config = dict(
    model='sound classifier',
    dataset='chords played on synthesised instruments',
    train_examples=52083,
    time_shift_ms=50,
    n_mels=80,
    hop_length=160,
    input='mfcc',
    spec_augment=True,
    win_length=400,
    targets=['root', 'quality', 'inversion', 'instrument', 'playing'],
    num_classes=[12, 12, 3, 12, 4],
    arch='convnext',
    norm='rmsnorm',
    hidden_act='star_relu',
    mlp_ratio=4,
    inner_norm=False,
    subsampling=2,
    layers=8,
    width=192,
    kernel_size=5,
    mixing='mixup',
    loss='cross_entropy',
    init='small_normal',
    residual_init='none',
    optimizer='soap',
    beta2=0.95,
    learning_rate=0.0011,
    beta1=0.95,
    shampoo_beta=0.95,
    eps=1e-08,
    precondition_frequency=20,
    max_precond_dim=1024,
    one_sided=True,
    adamw_lr_other_params=0.0011,
    gradient_centralization=True,
    max_steps=30500,
    batch_size=256,
    epochs=149.9,
    lr_schedule='cosine_restarts',
    final_lr_fraction=0.05,
    warmup_steps=1520,
    weight_decay=0.04,
    adamw_weight_decay_other_params=0.05,
)
Rows from block 5, named by matrix and row number. Rows with one number belong to one neuron. Each number is 128 + 24 x the weight over its row's rms, rounded and kept within 0 to 255. All counts start at 0. After the name is the row's rms in percent of the matrix's.
# fc1: MLP up (model.blocks.5.mlp.fc1.weight, 768x192), inputs 64-127
# fc2: MLP down (model.blocks.5.mlp.fc2.weight, 192x768, transposed), outputs 64-127
fc1.245 093 [141  84 136 165 130 143 117 152  98 163  59 131 136 131 117 137 108 161 121 144  95 149 101 145 130 104 172 154 128  79  85 156 122 139 170 120 157 114 125  98 134 129 115 131 109  84 130 102 129  88 127  96 107 109 180 121  99 126 175 141 114 128 132 170]
fc2.245 092 [127 128 131 169 148 123 162 133  69 142 108 136  89 122 144 167 148  92 158 135 162 139 121 182 120  97 148 124 152  65 137 122 107 120 155 187 156 143 162 101 145 120 133 171 125 138 139 122 100 169 110 101 114 127 150 119 143 172  78 141  69 104 127 125]
fc1.246 091 [151 127 124 145 152 145 130 127 158 149 167 131  95 157 132  91 120 132 112 206 135 155 147 110 131 160 157 131 143 152 167 138 104 144 159 140 194 107 148 118 108 156 133  68 149 143 166 127 140  91 171 144 138 159 140 134 106 112 146 123 126 136 134 107]
fc2.246 094 [149 106 110 106 113 123 132 133 124  95 143 141 139 160 135 114 144  63 125  92 141 122 133 116 115 168 114 195 136 189 147 141  98  89 153 139 152 166 148 151 122 122 121 170 106 144 158 153 126 123  88 129 158  72 144 125 126 119 115 150 129 131 133 151]
fc1.247 100 [146 146 134 123 137 147 107 113 120 158 164 183 115 140 139 131 143 120 169 169 163 158 115 154 133 149 150 122 124 115  95 159 106  98 171  77 180 130 160 136 114 130  76 105 133 101 154 144  75  78 149 147 136 107 173 145 120 136 145 159 147 140 136 118]
fc2.247 106 [165 124 145 159 139 120 106 131 111 108 127 117 146 160 143 155 120 118 139  95 151 112 157 137 123 171 122 145 139 123 128 156 115 133 151 136 108 156  93 168 121 110 102  91 116 137 139 145  80 121 134 113 159  93 142 117 109 165 153 104 153 115 140 139]
fc1.248 095 [140 110 110 125 143 142  93 134  96 110 152 131 111 140 115 103  86 181 153 132 142 135 122 109 136 128  96  89 124 107 126 162 117 150 162 116 125 171  88 129 163  97 126 146 159 156  95 173 152 119 150 118 115 108  87 139  94 124 142  98 134 103 178 123]
fc2.248 092 [144 152 201 134 174 122  94  98 126 159 113 152 156 135 139 146  81 143 159 144 162  89 111 130 114 157 106  89 125 119 173 122 178  99 122 145 174 188 162 105 106 133  96 152 134 131 154 146 125  86 132 105 119 141 153 130 168 150 106 148 113  98 149 128]
fc1.249 106 [139 108 107 143 154  71 119 133  95 136 188 119 154 132 112 106 123 125 108 148 163 116 136 152 116 147 132 126  99  97 121 118 131  90 114 119 137 211 133 131 126 142 126  94 104 170 102 165 112 159 142 135 147 156  90 127 127 128  89 116 131 160 140  96]
fc2.249 101 [130 177 142 129 142 140 114 123 113 141  90 129 133 138 153 109 161 103 109 162 155 110 143 126 109 153 101 139 137 142 113 157 148 147 140 103 158 139 138 147 154 173 154 122 120 115 152 161 148 106 177  87 132 120 158 113  86 141  73 178 128 131 148 177]
fc1.250 099 [112 178 106 104 130 160 163 185 111 151 127 123 105 179 124 101 108 150 154 133 138 152 155 131 127 161 143 125 153  79 139 145 128 128 124 158 125 159 121 105 110 155 124 143 107 121 144 138 174 124 150 150 149 105 169 112 106 114  96  97 108 152  72 131]
fc2.250 097 [115 148 130 135 124 130 127 162  91 113 101 150 130 158  97 104 147  99 148 117 151 127 181 165 178 186 154 120 112 138 158 109 123 131 164 162 138 129 170 122 132 145 126 100 159 128 107 111 108 149 175 141 141 151 105 120 107 118 126 134 127 123  63 119]
fc1.251 091 [121 169 121 133 140 156  88 124 153 124 131 166 159 115 107 110 115  81 122  94 164 145 130 144  79  91 116  69 192 126 144 110 137 159 139 119 119 106 112 109 140 157 129 145 132 118  99 133 101 169 137 128  87 103 142 105 116 147 127 175 136  87 136  85]
fc2.251 105 [157 143 134 117 153 128 150 115  90 149  95 115  85 162 108 120 145 118 137 121 128 123 141 118 100 112 125 129 147 105 132 141 129 153 121 157 154 125 167  73 107 125 146 111 102  80  92 139 104 118 174  89 168 173 152 126 142 133 112  84 175 132 152 117]
fc1.252 096 [152 120 117 157 135 122  94 128 136 149 101 153 104 122 155 160 149 128 117 146 117 120 123 129 110 115 113 128 122 128 115 113 101 132 154  72 165 148 154 122 162 117 118  82 115  96  90 130 155 145 112 143 133 123 165 106 137 122 119 146 102 114 109 143]
fc2.252 100 [ 99  78 158 121 112 105 126 101 132  95 145 136 128 112 144 130 108 113 120 117  97 135 124 147 131 126 117 143 141 185 158  97 127 120 101 133 107 104 115 129 118 113 126 126 133  95 113 132 168 158  85  90 122 117 159 143 109 111 167 119 134 132 130 162]
fc1.253 101 [142 132 123 118 134 120 156 140 125 146 135 111 130 162  75 129 117 112 173 100  77 110 137 104 123 127 144 111 100 121 122 143 113 123 113 125 136 113 132 129  92 101 126 144 147 149 127 139  70 141 132 146 103 173 109 132 136 172 120 111 115 151 130 197]
fc2.253 104 [143 115 110 123 116 141 142 162 117 122 123 156 204 131 149 121 132 148 153  99 142 165 148 172 162 129 133 103 140 135 154 127 151 142 127 151 146  87 156 130 120 149 168 115 134 111 131 119 135  73 131 120 137 122 104 156 136 159 144 104 131 176 151 128]
fc1.254 102 [109 135 111 116 110 122 132 128 115 127 128 132  78 150 119 112 145 129  91 186 162 141 142 134 121 119 134 144 139 110 148  96 165 122 135 112 173 131 110 168 157 124 166 150 104 102 115 111  77  97 152 126 121 150 117 176 107 117 112 112 148 161 104 155]
fc2.254 100 [145  96 113  71 144 110 142 137 137 109 142 125  98 120 182 147 103 161 139 144 137 145  99 127 135  97 119 144 116 121  60 129 118  95  64 100 138 153 118 144  79 142 107 133 135 109 109 120 124 174 128 106  63 116 133 144 151 107 132 152 121 105 166  96]
fc1.255 103 [125 161 108 108 185 112 127 102 120 118 103 101 156 121 105 127 150 155  90 140 116 151  49 142 201 128 180  99 130 119 112 164 128 171 137 111 132 142 123 138 158 125 116 119 152  74 131 111 134 128 115 178  93 116 102 137 136 117 177 134 118 110  92  87]
fc2.255 097 [163 127 133  87  97 108 109 114 103 124 111 100 121 123 157 161 121 123  92 148 167  79 195 126  90 104 136 129 153 133 101 157 165 135 146 144 102 126 143 101 120 144 128 109 160 117 146 158 134  77 121 106 100  93  96  97 168 118 141 132 129 135 126 131]
fc1.256 113 [119 153 118  96 131  90 150 115 138 119 116 100 104 130 119 122 159 114 133 146 119 161 144  99 122 169 121 114 148 121 131 119 143 146 138 140 135 136 110 145 156 144 199 126 147 121 101 133 155 171 114 147 156 113  94 146 171 136 123 155 130 130 107 145]
fc2.256 096 [155 110 175 143 143 100 154 148 154 154 137  97 163  91 107 162 105 124 117 136 124 143 109 144 120 107  95 110 112 119 142 111 130 115 119 163 102 123 125 118 141 181 143  98 144 129 137 154 138 117 153 135 147  93  96 143 121 124 149 127 105 141 105  99]
fc1.257 096 [ 95 127 137 134 125 111 162 102 136 118 144 150 141 149 118 138 132 146 139 128 128 140 122 132 125 139 115 166 164 111 158 154 165  97  73  91 152 117 172 117 188 139 191 136 125  94 157 153  80 159 140 149 139 128 169 114 139 106 138 114 112 125 131 167]
fc2.257 096 [144 112  99  90 146 130 122 161 121 164 131 143 134  74 108 143 111 141 117 121 122  90 136 152 119 113 137  90 125 106 116 139 140 180 130 126 109  82 160  73 140 118 116 155 113 119 111 137 176 107 139 160 132 130 156 119 132 134 132 146 148  94 135 100]
fc1.258 094 [140 182 142 118 121 150  90 136 141  89 155 120 167 131 115 142 113 148  95 147 112 137  92 171 129 113 158 137 102 144 160 173 130 125 136 178 106 127 112 158  78 130 156 144 141 135 116 152 114 106 110 123 171 103 126  97 107  98  85 124 136 115 106 149]
fc2.258 101 [144  89 100 115 183 149 105 155 102  72 127 133  95 136 121 119 187 113 104 132 137 144 114  80 168  68 134 137 133 131 119 109 140 123  98 126 104 169 124 135 123 104 168 122  74 145 127 140 118 117 156  79 138 124 164 129 128 136 126 142 116 156 120 130]
fc1.259 096 [129 118 147 130 124 116  99  96 111 105 149 126 130  97 182 114 114 148 165 151 158 130 137  91 126 111 117 133 143 106 147 139 133 164 176 120 140 111 106 149 134 131 128 134 130  98 108 123 175 147 149 150 147 127  97  96 123  62 128  74 140 109 141 129]
fc2.259 096 [105 145 142 112 116 127 140 102 108 135 112 108  91 155 132 139 111 154 134 143 108 138 128 140 141 102 132 162 130 106 114 157 204 111 149 123 129 179 152 105 105 132  65 123  90 124 111 145  46 120 142 124 164 118 152 161 130  96 150  99 153 135 123  94]
fc1.260 096 [164 183 140 136 149 130 161 105 110 118 141  83 125  90 105 107 138 128 142 143 183 104 121 115 124  98 132 101 113 106 200 128 115 113 135 152 126 120 152 140 105 113 140 135 128 122  97 153 117 144 142 160 136 112 126 136 136 125 137 150 134 115 141 139]
fc2.260 102 [108  83 155 134 185 118 140 146 120 135 197  98 109 106 133 157 137 124 122 125 102 129  97 107 149  73 150 133 157 102 144 120 108 130  93 120 157 133 116  80 114  87 108 118 140 133 128 113 111 136 110 130 114 112 147 138 127 235 120 130 110 113 122 152]
fc1.261 110 [108 136 145 103 148 197 133 142 119 162 113 122 111 138 112 122 105 150 171 126 118 147  99 147 142 144 147 117 104  85 121 147  96 124 118 110 147  80 140 147 131 162 117 114 120 107 134  77 130 136 122  98 114 102  69 144 157 141 114  99 158 107 141 113]
fc2.261 094 [120 118 123 157 129 157  98 137 102 106 140 106 129  75 135 144 118 100 112 100 162 150 150 126 144 116  99 134  91 126 102 125 105 156 147 121 123 166 152 111 173 142 118 162 149 119 132 131 123 119 129 112 142 146  99 129  86 126 126 200 149 119 175  83]
fc1.262 094 [103 147 115 154 118 143 115 118 143 122 151  85 104 154 103 119  81 163 152 143 121 102 127 133 112 141 116  97 150  98 129 132 106 129 141 103 171 107 161 150 115 130 175 174 146 220 115  97 132 118 131 159 134 110 161 117 130 140 131  96 150 143  78 134]
fc2.262 102 [142 153  84 130 109 110 152 135 154 107 131 202 142 123 114 111 136 131 123 129 119 116 132 168 130 155  99 111 156 165 149 128  99 123 119 123 135 133  90 110  83 101 146  96 134 165 140 115 125 135 137 118 158 138 126 109 134 138 117  90 179 123 155 102]
fc1.263 091 [189 144 156 126 133 119 139 159 171 170 111 142 106 152 132  99 138 107 163 138 135 155 119 137 105 124 167 131 128 151  93 120  88 117 130 126 134 120 141 123  83 157 131 138 123 165 112 112 143 137 175 169 114 135 147 127 134 153 106 124 137 155 141 155]
fc2.263 099 [157 139 139 132 163 161 135 153 142 152 116 129 103 159 124 122 102 176 138 148 137 136 163 145 125 127 145 106 139 104 142 109 127 156 145 135 137 152  99  86 108  95 185 103 104 135 110 121  83 104 143 103 166 144 124 144 127 105 157 117 139 141 116 151]
fc1.264 106 [128 142 118 166 119 131 126 114 112 138 106 123 135 178 134 119  89 168 108 143 141 152 143 129 160 183 124 108 109 145 131  97 152 132 118 144 153 189 153 131 117 137  98  96 121 101 128 126 110 124 114 143  97 184 113 119 104 154 146 108 126 108  87 117]
fc2.264 102 [171 135 164 157 133 134 112 135 163 136 128  97 143  70 103 133 118 142 137 155 119 133  76 123 125 116 137  76 130 111 129 129 118 136 106 154 120 137 106 129 121 167 111 147 125 112 131  85 117 103 133 118 135 107 112 145 129 111 163 130 131 117 120 178]
fc1.265 091 [109  86 145 131 111 154 122  66 159 147 147 135 102 106 111  99 138 112  99 129 128 134 125 129 125 121 120 129 136 131 138 160 172 113 132 169 117 161 139 174 141 164 134 124 106 114 164 155 136 115 132 111 157  95 138  95 157 159 161 106 145 101 146 127]
fc2.265 093 [143 107 123 117 152 134 173 143  88 124 163 130 123 143 112 115 153 132 130 113 104  81 125 128 124 167 110 125 125 137 138 179 126 188 109 110 109  96 124 131 135  97  97 148 119 132 142  99 163 152 133 110 140 151 117 139 145 120 147 161 176 130 119 119]
fc1.266 082 [139 163 141 125 112 121 105 120 133 105 175 115 163 120 174 120 189 153 156 172  94 138 120 106 145 125 135 107  99 151 143 111 145 103 157 142 131 132 114 151 153 104  87  95 134  93 132 137 122 109 160 136 121 164 136 106 150 103 132 124 124 120 144 124]
fc2.266 100 [126 131 164  82 151 111 120 132 128 170 146 103  83 131 117 156 136 144 110 135 110 120 135 109 125  91 134 104 142 125 141 112 125  96 141 106 126 139 116 118 153 110 117 143 110 134 131 152  72 112 146 156 144 138 122 122 165  89 129 126 124 138 107 123]
fc1.267 107 [128 158 118 103 147 168 159 106 113 136 157 128 135 138 154 144 127 141 128 114 144 149 164 109 143 178 133 137 185 131  97 138 139 117 128 141 123 136 118 118 133 143 109 112 115 151 130 134 151 132 136 140 130 114 152 152 143 118 109 131 101 133  92 168]
fc2.267 106 [151 111 145 137 116  99 146 183 129 124  89 150 143 141 106  88 130 134 123 110 121  72 135 117 124 144 156 133 143 131 115 102 175 114 113 137 149 117 136 130 110 124 133 108 126 146 110 126 101 138 118 124 139 149  91  98 116 133 133 100  77 101 106 159]
fc1.268 102 [139 151 117  95 129 147 108  93 137 116 136 136 112 143 162 121 130 103 112 121 164 163 137 133 125 138 160 135 100 127  92 134 113 124 113 169 154 126 132 127 180 153 110  98 142 152 143 122  79 146 118 115 114 151 133 135 155 167 123 128 118 143 159 121]
fc2.268 102 [113 146 120 131 172 139 119 127 120  73 108 123 146 124 119 143 102 130 105  94 143 114 116 138 123 111 114 124 148 144 127 158 135 137 153 172 118 131 114 133 132 100 113 117 121 132 110 164 114  69 111 142 112 153  99 125 122 168 169  91 162 149 138 121]
fc1.269 099 [148 126 133 128 113 122 118 134 137  99 107 133 106 130  86 131 132  94 120 205 133 115 140 128  96 126 108 127 100 135 129 132 119 141 133 132  80 146 156  97 152 104 138 117 117 144 120 126 130 142 100 123 123 129 102 119  86 138 119  90 109 136 143 183]
fc2.269 096 [ 84  90 117 103 142 134 131 134 155 102 129  87 105 136 121 138 148 143  89 122 112 104 113 115 155 111 127 184 158 146 136 131 102 141 146 123 130 122 116 143 101 161 132 114  72 173 126 147  90 145 116 106 139 153 165 119 127 185  85  82 127 135 102  84]
fc1.270 099 [131 150  96 137 157 148 153 110 131 123 129 119  97 150  92 156 117  98 124 140 124 144 106 109 124 106 148 150 100 115 188 138 170 106 107  98 130 133  67 107 111 111 103  82  94 115 136 121 117 150 111 125 142 168 117 154 118 134 142 119 179 144 138  84]
fc2.270 101 [128  83 128 138 145 127 138 110 120 147 130 102 122 102 123 187 131 110 142 112 132 126 154 154 147 141 171  91  95 136 141 157 168 171 162 115 131  96 140  84 137 121 135 136 144  90 101 135 164  80  95 106 125 129 126 176 119 130 150 148 117 113 100 155]
fc1.271 095 [129 108 154  81 114 163 154 143 122  99 122 100  96 153  94 122 134 153 126 131 102 160 118 108 103 157  82  64 114 105 151 134 172 110 116 115 137 116 131 125 133 127 138  95 133 189  89 142 108 150 122 146 150 173  70 154 141  93 133 146 112 140 125 123]
fc2.271 099 [ 71  95 139 190  87 205 109 136 143  95 128 132 158  75 144 180 123 128 144 113 133 146 148 152 135 142 143 119 148 131 131 134 138 105 146 125  97 110  96  94  98 139 154 152 149 158 135 132 127  80 141 140 126 131  99 114 108 160 150 129 125 150 107  90]
fc1.272 095 [111 129  95 102 136 150 124 132 118 185 127 148 108 133 137 152 116 135 121 152 134 149  77 137 157  63 124 136 109  88 147 129 133 151 145 105 104 183 143 155 106 116 119 188  99 171 120  88 132 151 142 115 101 165 107 124 124 162 119 145 105 148 141 125]
fc2.272 091 [115  86 144 106  95 110 111 118 144 104 113  99 129 108 148 155 124 161 132 168 139 127 192 117  86 123 147 119 152 137 123 115  94 151 157 142  85 149 145 131 148 158  97 126 136  75 116  91 122 116 153 130 123 114 123 153 108 132 174 147  93  99 103 149]
fc1.273 089 [121  94 152 160  80 150 129 162 138 146 130 111 111 129 127 103 102 128 128 112 165 110  90 105 126 123 137 154 175  83 136 131  93 147 115 122 146 124 133 122 126 102 125 137 115 108 122 134 142 118 155 123 135 143 127 100 168 133  91 124 170 106  93 143]
fc2.273 091 [139 141 154 109 133 141 180 127 129 167 156 101  75 125 143 117 127 183 113 159 136 115 141 136 150 144 165 141 125  90 140 130 140 114 131 130 135 158 135 121 154  82 162 178 134 127  77 129 113 126 114 110 141 122 114  93 169 191 126 113 130 145 160  89]
fc1.274 108 [128 153 144 123 113  91 140 111 136 136  84 135  79 161 131 156 109  95 118 151 134 116 152 119 113 124 144 160 125 126 115 138 140 133 148 117 188 126 143 133 160 173 115 130 100 152 119 106  86 138 175 169 144 113 121 105 117 138 118  99 136  96 127  95]
fc2.274 108 [114 143 108 120 111 124 105 113  87 134 119 106 125 148 112 143 142 154 123  91 160 156 149 113 123  91 141 109 135  94  65 125 172  95 128 113 123  93 146 122 147 128  90 145 129 143 163 126 110 129 148 136 127 125 134 156 151  89 146 132 136  71 102 105]
fc1.275 096 [112  96 153 156 127 184 126 114 126 138 108 111 128 121 138 137 142 150 124 122 137 136 168 169 128 112  73 101 163 143 180 156 127 132 107  90 147 115 124  90 116 137 127  94 152 162 162 113 118 137 122 159 129 131 139 169  72  99 116 135 120 110 150 138]
fc2.275 106 [131 134  95 116 172 125 178 136 117 131 115 145 142  94 105  86 120 135 170 159 160  72  93 114 149 176 134 121 146 135 126 141  89 136  61 133 154 113 136 112 128 129 150 146 111 119 104 119 141 154 121 137 134 173 146 103 133 145 122 119 131 132 131 138]
fc1.276 094 [116  82 110 143 140 154 110 133 160 130 132 109 115 151 120 131 123 114 103 112  71 197 131 152 106 117 146  79 161 156 125 122 143 158 142 116 184 148 117 144 111 101  88 152 120  55 113 131  83 155 140 121  70 126 163 158 164 111 155 163 138 138 105 122]
fc2.276 102 [134 120 142  85 157 123 140  32 112 150 165 127 108 132 110 128  90 108 144 111  90 156 111 128 126 129 125  89 145  76 120  99  96 101 118 159 130 104 109 127 119 101 170 161 123 120 119 143 127 139  87 125 160 174 145 144 135 154 106 147  97 111 145 125]
fc1.277 106 [133  82 116 170 122  99 145 112 103 131 133 144 111 123 111 161 162 102 147 143 133 148  73 125 116 107  86 163 101  78 100 147 124 120 125 128 142 118 113 136 127 141 148 103 152 175 117 165 116 151 151 125 110 150 100 134 152  97 106 117 200  86 111 134]
fc2.277 090 [110 115  82 141 145 151 139 194 180 118  85 111 162 134 143 114 178 123 144 137 123 121 154 109 125 135 126 176 112  97 142 123 135 145 128 128 133 137 115 100 131 155 140 109  52 146 127 147 111 104  89 123  99 126 115 137  98 128 146 148  83 144 105 105]
fc1.278 098 [135 149  91 125 198 111 156 145 137  95 126 107 110  98 113 131 132 125 138 175 112 143 137 122 108 112 100 136 182 134 142 105 136 111 156 113 123 148  84 149 109 107 114 142 124 142 130 145 116 129 117 107 119 109 128 172 153 112 150 154 102 110 128 103]
fc2.278 103 [ 86 131 146 171 117 105 115 131 130 147 133 118 114 162 139 110 150 125 133 129 104 155 164 126 116 168 108 101 103 144 141 119 140 129 154 143 129 124 136 143 116 112 124 155 165 109 151 121 120 108 143  80  80 131 128 131  72 141  61 158 119 143 127 129]
fc1.279 096 [123 113 177 124 143 157 112 144 140 117 103 174 156 165 113 141 131 166 138 109 146 112 182 106 121 128  84 162 121 162  93 127 116 143 154 121  80 133 133 144 151 109 123 105  97 122 126 108 127 185  91  89  92 129  85 147 124 132 125 105 133 119 152 117]
fc2.279 102 [ 85  91 136 128 145 135 157 176 132 127 125 115  99 135 150 135 149 124 134 131 143 125 119 112 147 136 103 105 143 103 160 110  94  94 149 123 130 114 102 124 119 103 100 150 135 131 141 115 124 162 112 117 158 187 143 151 160 208 136 137 137  96  98 139]
fc1.280 084 [ 99 115 106 165 118 127 110 131 113  90 126 145 152 104  92 113 147 101 129 125 105 125 117 162 146 130 145  83 125  96 127  98 143 135 148  64  94 136 136 106 146 150  90 140 147 110 109 107 137  86 146 150 139  90 150 119 134 111 122 151 143 123  97  93]
fc2.280 098 [130 126 181 113  89 155 133 137 145 114 155 111 118 128 105 128 182 140 157 109 105 140 139 146 166 148 157 103  78 108 167 138  81 133  93 134 149 141 136 145 158 120 144  83  98 101  90 132 117 178 180 172 111 141 127 129 157 113 139 112 161 105 144 110]
fc1.281 099 [125  92 133 124  77 152 171 120 164 109 112 106 142 150 117 137 148 153  78 123 129 155 104  96 134 106 117  86 116 135 163  90 146 100 123 110 113 163 102 125 116 118 116 125 101 143 125 134  59 139 168 111 147 119 135 155 109 124 165 107 115 118 119  63]
fc2.281 101 [127  89 153 121 137 138  94 122 158 158 100 126 118 127 127 151 109 165 116 176 123 111  97 143 141 107 136  94 143 132 108 139  73 112 159 120 139 149 118 121  94 112 111 142 146  74 153  94 116 134 130 121 143 130 157 165 127 155 155 128 123 156 132  81]
fc1.282 098 [ 94 126 166 166 148 116 137 114 157  96 133  85 109 114 132 172 120 127 110 137 114 133 135 101 153 108 152 109 124 111 142 100 112 148 108 147  73 136  88 149 135  75 134 143  95 123 114 179 133  77 124 147 157  84 102 129 121 134 128 172 131  95 153 155]
fc2.282 101 [132 142 156 147 155 142 179 123 176 137 131 113 159 122 119 127 106 149 149 140 146  94  75 152 142 130 119 112  94 139 149 142 153 114 120 169 138 167 127  96  88 144 180 140  97 124 126 167 115 150 125 154 134 155 110 157 164 137 108 108 148 106 115  64]
fc1.283 102 [113 139  87 154 164 121  93 114 147 121  80 164  86 118  97 135 120 131  75 104 118 129 159 101 135 128 152 137 130 132 105 156 162 137 135 110 104  98 144 125 131 102 121 124 133  97  81 143 135 139 130 154 123 172 142 161 121 173 110 147 154 125 165 116]
fc2.283 098 [107 101 103 122  92 137 175 123 125 164  95 112 101 130 135 144 130 153 130 148 135  92 117 156 152 160 121 120 140 112 131 145 119 147 145 121 168 168 142 117 107 148 163 140 112 124 139 127 112 116 121 148 164 126 108 144 127 169 134 122 142 141 140 126]
fc1.284 119 [130 106 149 119 154 138 124 111 117 133 179 132 141 155 116 127 120 109 107 145 153  98 121 137 104 156  89 101  94  93 162 123 158 115 123 141 142 161  90 134 135 152 111 121  74 159 135 166 124 136 111 112 158 146 116 122 155 152 124 101 150 132 137 107]
fc2.284 095 [110 169 115 177 136 133 121 151 116 121 118 135 130 108 141 149 138 110 158  82 153 141 166 130  78  99 103 176  73 144 149 165 130 143 111 114 103 149 180 118 103 178  93 134 101 116 126 128 142 127 124 129 144 149 138 130  82 107  97 154 112 124 153 146]
fc1.285 093 [144  82 123 170 105 122 118 123 129 162 154 133  97 127 122  92 129 143 162  80 116  98 136  96 128 145 122 106  99 159 145 130 138 134  97  85 116 113 128  63 122 168 100 110 123 153 160 121 107 185 160 111 117  95 160 128 127 150 111 160 126 144 144 117]
fc2.285 094 [115 169 118 161 143 133 106 151 118 137 140  93 142 114 119 113 138 186 164 105 123 122 150 115 141 115 106 135 139  97 126 151 107 139 133 123 112 120 136 129 164 107 146 133 135  93 117 168 116  99 102 116 143 121 145 144 118  89 105 144 162 153 102 128]
fc1.286 096 [114 152 135 139 144 144 142 119 124  61 137 113 167 118 171 154 148 136  83 121 129 116 139 131 140 122 120 136 121 128  76 156 107 100 132  81 116 141 120 140 176 134 175 128 103 147 141 111 155 128 140 126 119 127 125 104 118 112 128 164 151 128 122 158]
fc2.286 102 [ 84 114 132  97 155 126 137 160 161 111 153 135 143 112 167 150 138 158  95 135 103  96 123 130 183 116 110 122 173 111 131 122 121 135 179 164 135 150 139 113 134 160  99 117 117  80 140 125 122 108 142 103 138 156 118 122 179 132 121 128 137 101 100 153]
fc1.287 100 [112 137  92  95 122 141 105 100  96 145 165 120  95 119 123 159 119 143 142 111 162 125 120 112 167 160 170 152 164 157 155 115 131 131 116 111 131 153 116 118 137 145 120 138 127 153 151 103 144 157 130  84 103 124 139 122 158 120 114 137 118 140 172 137]
fc2.287 095 [149 128 140 102 136 185 116 157 146 120 121 127 124 153 164 124 134 158 116 137  85  87  78  94 113 138 107 128 153 118 108 110 121 153 153 102 102 121 137 160 114 109 153 125 116 114 160 138 137 109 123  88 115 115 132  82 141 132 114 185 134 127 125 144]
fc1.288 095 [145 130 114 135 168 156 126  99 133 126 105 117 161  71 147 138 118 190 147 137 156 148  89 144 134 125 134  91 128 145 129 146 171 139  97 120 147 120 170 120  97 132 127 170 134 115 131 141 107 153 123 122 170 139  81  96 164 167 146 126  98 113 111  87]
fc2.288 102 [125 117 139  89 183 135 154 106 148 121  98 101 133  96 143 152 123 143 110 141 109 156 157 142 160  83 139 123 126  77 129  97 153 116  79 124 156 151 130 103 108 128 124 184 130 101 135 122 102 137 196 131 126 131 157 126 154 162 136 116 139 117 128 130]
fc1.289 092 [139 106 117 164 149  95 142 146 119 129 134  98  79 153 111 126 168 147 126 157 101 114 133 121 149 156 142 147  82 119 159 122 129 128 105 139 105 104 138 119 144 118  98 130 114 137 134 143 133 133  98  86 122 120 115 148  98  99 145 141 115 137 145 123]
fc2.289 106 [168 115 139 129 144 148 131 152 121 110 133 124 130 132 165 126 135 127 120 139 125 112 139 126 135 127 139  88 117 148  97 113  94 141 127 125 136 107 112 128 156  97 152 148  90 157 139 143 177 132 132 123 112 127  91 128 114  76 152 142  94 155 117 138]
fc1.290 095 [ 67  96 139 151 127  98 151 132 136 166 101 123  81 140  92 139  81  98 128 137 185 112 152 115 137 108 124 143 132 144 129  98 129 150 113 170  82 136 142 147 107 160 153  89  83 149 145 106 156  65 165 122 131 143 108 133 105 135  99  98 105 119 121 106]
fc2.290 099 [101 116 118 163  80 141 141 121 122 131 153 144 106 149 132 140 142 124 139 110 109 128 106 123 122 136 162  98 134 121 151 147 123 112 164 152 123 104 152 132 140 118 166 132 101 130 140 121 111 137 119  92 122 119 132 135 143 174 134 129  95 132 112 148]
fc1.291 099 [125  95 121 140 167 119 161 115 118 182 106  97 125  78 181 106 158  99 156  67 138 134  92 106 126 165 108 131 148 116  99 110 112 146 147 140  97 118 131 135 161 144 118 134 116 134 100 106 162 208 154 139 117  86 102 153 106 110 139 116 149 136 131 140]
fc2.291 100 [114 146 135 136 140 167 169 152 135 130  80 154 100 138 113 131 131 138 122 129 120 133 134 183 158  89 121 174 154  39 121 114  94 106 132 131 104 155 101 101 121 116 137 115 110 120 108  91  94  87 160 135 136 123 109 111 164  94 129 158 111 130 128 129]
fc1.292 102 [146 144 171 148 124 125 103 122 127 116 115  94 150 183 112 127 110 158 109 139 111  84 146 123 186 140 136 145  96 120 147  95 143 172 176 124 116 106 156 128 163 156 127 143 122 151 128 176 113 152 141 121 112 110 138 121 139 130 189 133  88 139 117  97]
fc2.292 089 [130 203 101 118 142 126 116 130 118 119 145 114  90 142 123 159 108 142 133 102 173 127 134 146  93 144 144 122 132 151 146 140 145 110 166 170 126 101 107 117 171 103 156 111 101 110  96 142 122 102 144 178 130 134 122 123 111 198 106 157 123 143  98 150]
fc1.293 099 [114 113  90 148 127 123 112 116  59 129 132  99 140 170 111 111 144 128 116 102 146 121 114 118 168 174 179  98 173 111 135 157 129 160 134 134 148 126 121 140 110 156 121  95  74 150 152 118 128 125 116 128 132 156 124  88 122 122 110 136 155  85 138 104]
fc2.293 104 [140 118  91 121 133 129 146 126 197 135 140 135 137 127 155 101 118 118 109 147 142 104 135 123  98 130  94 116  66 125 136 127 125 124 144 154  66 156 126 126 148 107 118 115 160 110 139 128 114 133 125 158 106 164 105 158  95 128 166 123 156 132 128 131]
fc1.294 099 [113 119 111 126  94 128 109 101 150  92 157 157  96 126 142 106 125  64 142 121 119 171 165 127 114 109 140  73 130 125 146 168 136  75 143 116 131  74 129 166  94 136 114  84 130 106  73 128 113 154 120 160 126 112 101 107 137 152  98 131 156 174 104 128]
fc2.294 099 [177 118 139 136 173 116  82 103 148 126 119 115 113 111 131 176  75 121 131 121 128 142 141 126 165 137 126 119 131 136 107 106 103 148 142 130 152  99 112 118 139 108 126 161  65 129 134 133 121 164 101 128 120 163 138 130 133 147  87 134 152 109 136 114]
fc1.295 088 [112 141 137 117 142 115 179 157 156 151 136 136 124 119 111 118 142 137 120 114 123 131 149  71 112 115 122 159 170 126 111 120 156 118 152 124 137 125 144 162 108 111 159 113 127  95 122 104 105 104 140 159 139 121 151 166 137 117 141 142 158 103  90 132]
fc2.295 095 [169 126 110 150 117 119 140 168 121 147 101 118 171 107 172 135 120 113  89 146 100 142 155 108 169 172 148  75 123 136 141 105  97 154 130 108 137 120 133 104  90 118 161 121 167  96 119 145 173  98 138 158 111 127 124 147  99 142 120  71 149 144 125 128]